{"depths": [3, 3, 8, 3], "beta1": 0.9, "batch_size": 256}
Rows from block 4 of a small image classifier, named by matrix and row number. Rows with one number belong to one channel. Each number is 500 + 40 x the weight over its row's rms, rounded and kept within 0 to 999. All counts start at 0. Numbers have three digits each.
After each channel's rows are labels from the 100 images, of 14848, where the channel reaches its highest value: "strongest on" is what is common among them; "colour at peak" is the nearest of a few named colours to the mean colour under the peak. Only what is clearly more common there than usual is listed. The data: scattered letters and digits in many colours.
# convs1: grouped (16 groups) 3x3 conv (model.blocks.4.convs.1.weight, 112x7x3x3), inputs within the group 0-6, a 3x3 kernel for each
# convs2: expand pointwise conv (model.blocks.4.convs.2.weight, 224x112x1x1, transposed), outputs 0-55

convs1.19:490518526508508528472491486490487501438531512419479511501471410505479355533494418498478509483499543462476534483495504449513524414467509496484508468506586437475532510489501428516504409486515
convs2.19:447456476499433520516487394511438473493545520523539478569470550480462462499453490549522529485485540478488517522481564499504542527519473448464557526560511496509540461447
strongest on: black; purple
colour at peak: white

convs1.7:526501500509521527430434431463498515449500537452505537518507485512520530433425442481472432527472435577546558560527483560495472495442426512492499546529502460480476545514484543506470473454428
convs2.7:425427456410471466569548463468484471447487564502496434516475549435473458481471522492549512426503497484459515451494517480512607548493496484487498472548513469459547458449
strongest on: blue
colour at peak: grey

convs1.94:468519461485490461434492595519481533524453490547513526471512484474466514519548615472475495465499505557578599500463542516440524552505498489518447467490482476492593529473533525453509549519528
convs2.94:509508516480498504521478484415458400552496493466484498530400530448429549559464590529493546462470458464418503518495525481427540521528471436533501505526550571566483437482
strongest on: teal; yellow
colour at peak: black

convs1.89:481449421531523519552475495453485431499536529517513518455450410497540508509505523554557534520507505475478436563537533540517502457453423458464428520542521538493509521545579493479476443457449
convs2.89:535529572488516537422445457515446439539556433527504530535454538509511483489513535510452511514437514456472481572430487438513484460508432515466512522542443546517469430506
strongest on: teal; the character U
colour at peak: green

convs1.85:490565501435447434499517516565507555528441474555489531514544517498464478537495524525461466530488509471439416530466479534476503478410427535517546510448459567503527489455448517500507446458434
convs2.85:513505524502459514502451527417496461517564460477507522531456539499445532540476574519446579452474470429491440558516514535439457474579501452471510519538565592602485472489
strongest on: teal
colour at peak: green

convs1.24:464517550424461536468511547415500525439482525466512547441485525447475517461505536562492431534481450493487454522504432518490451489489462433496519439470522469505554485480431521526459498448409
convs2.24:496493522499543428518530536457576477538517480508432468487554482449546498541539509446482496496537488563556467491561467518490468484496568518513425432472529508496451504564
strongest on: blue; black; brown; purple
colour at peak: pink

convs1.101:475465455509509506487489534521500535554524496422437412500547581487464488483484476489502524446426427513577526474459455486487489505491510493506538448446423521561522515494517447437414473498461
convs2.101:464475496444504438542519481407498458537519485467462438569473528407479502518486567494513590442497411482509519475516485563448506508559515448563491437583554500508476477500
strongest on: count: six; orange; the character N; the character W
colour at peak: brown

convs1.6:514473504496542524417462468466451434522507496501563574527467515485535534407450474531485511478537526423457486480472420518467453554512526524503498481530526440451438517457415496519450547512517
convs2.6:411463431466452494556526447461484475475530530509533433581467569445446502506464543548504589449529506495465512510503538513499541537581515450460523492553552533524551496437
strongest on: black; purple; blue
colour at peak: grey

convs1.23:463524524464463503399484529447493506436492520436485536467495501431485514411512521571503452536487471479485445566530464521485476495456443434495512438489507400492530515497452530539486540502439
convs2.23:509515574533547455499493534426548457584504465502459470508534510434544508584529538489455550498513495518516479515540474541473476448555549520513454447505520539524431490564
strongest on: black; purple; blue
colour at peak: pink; grey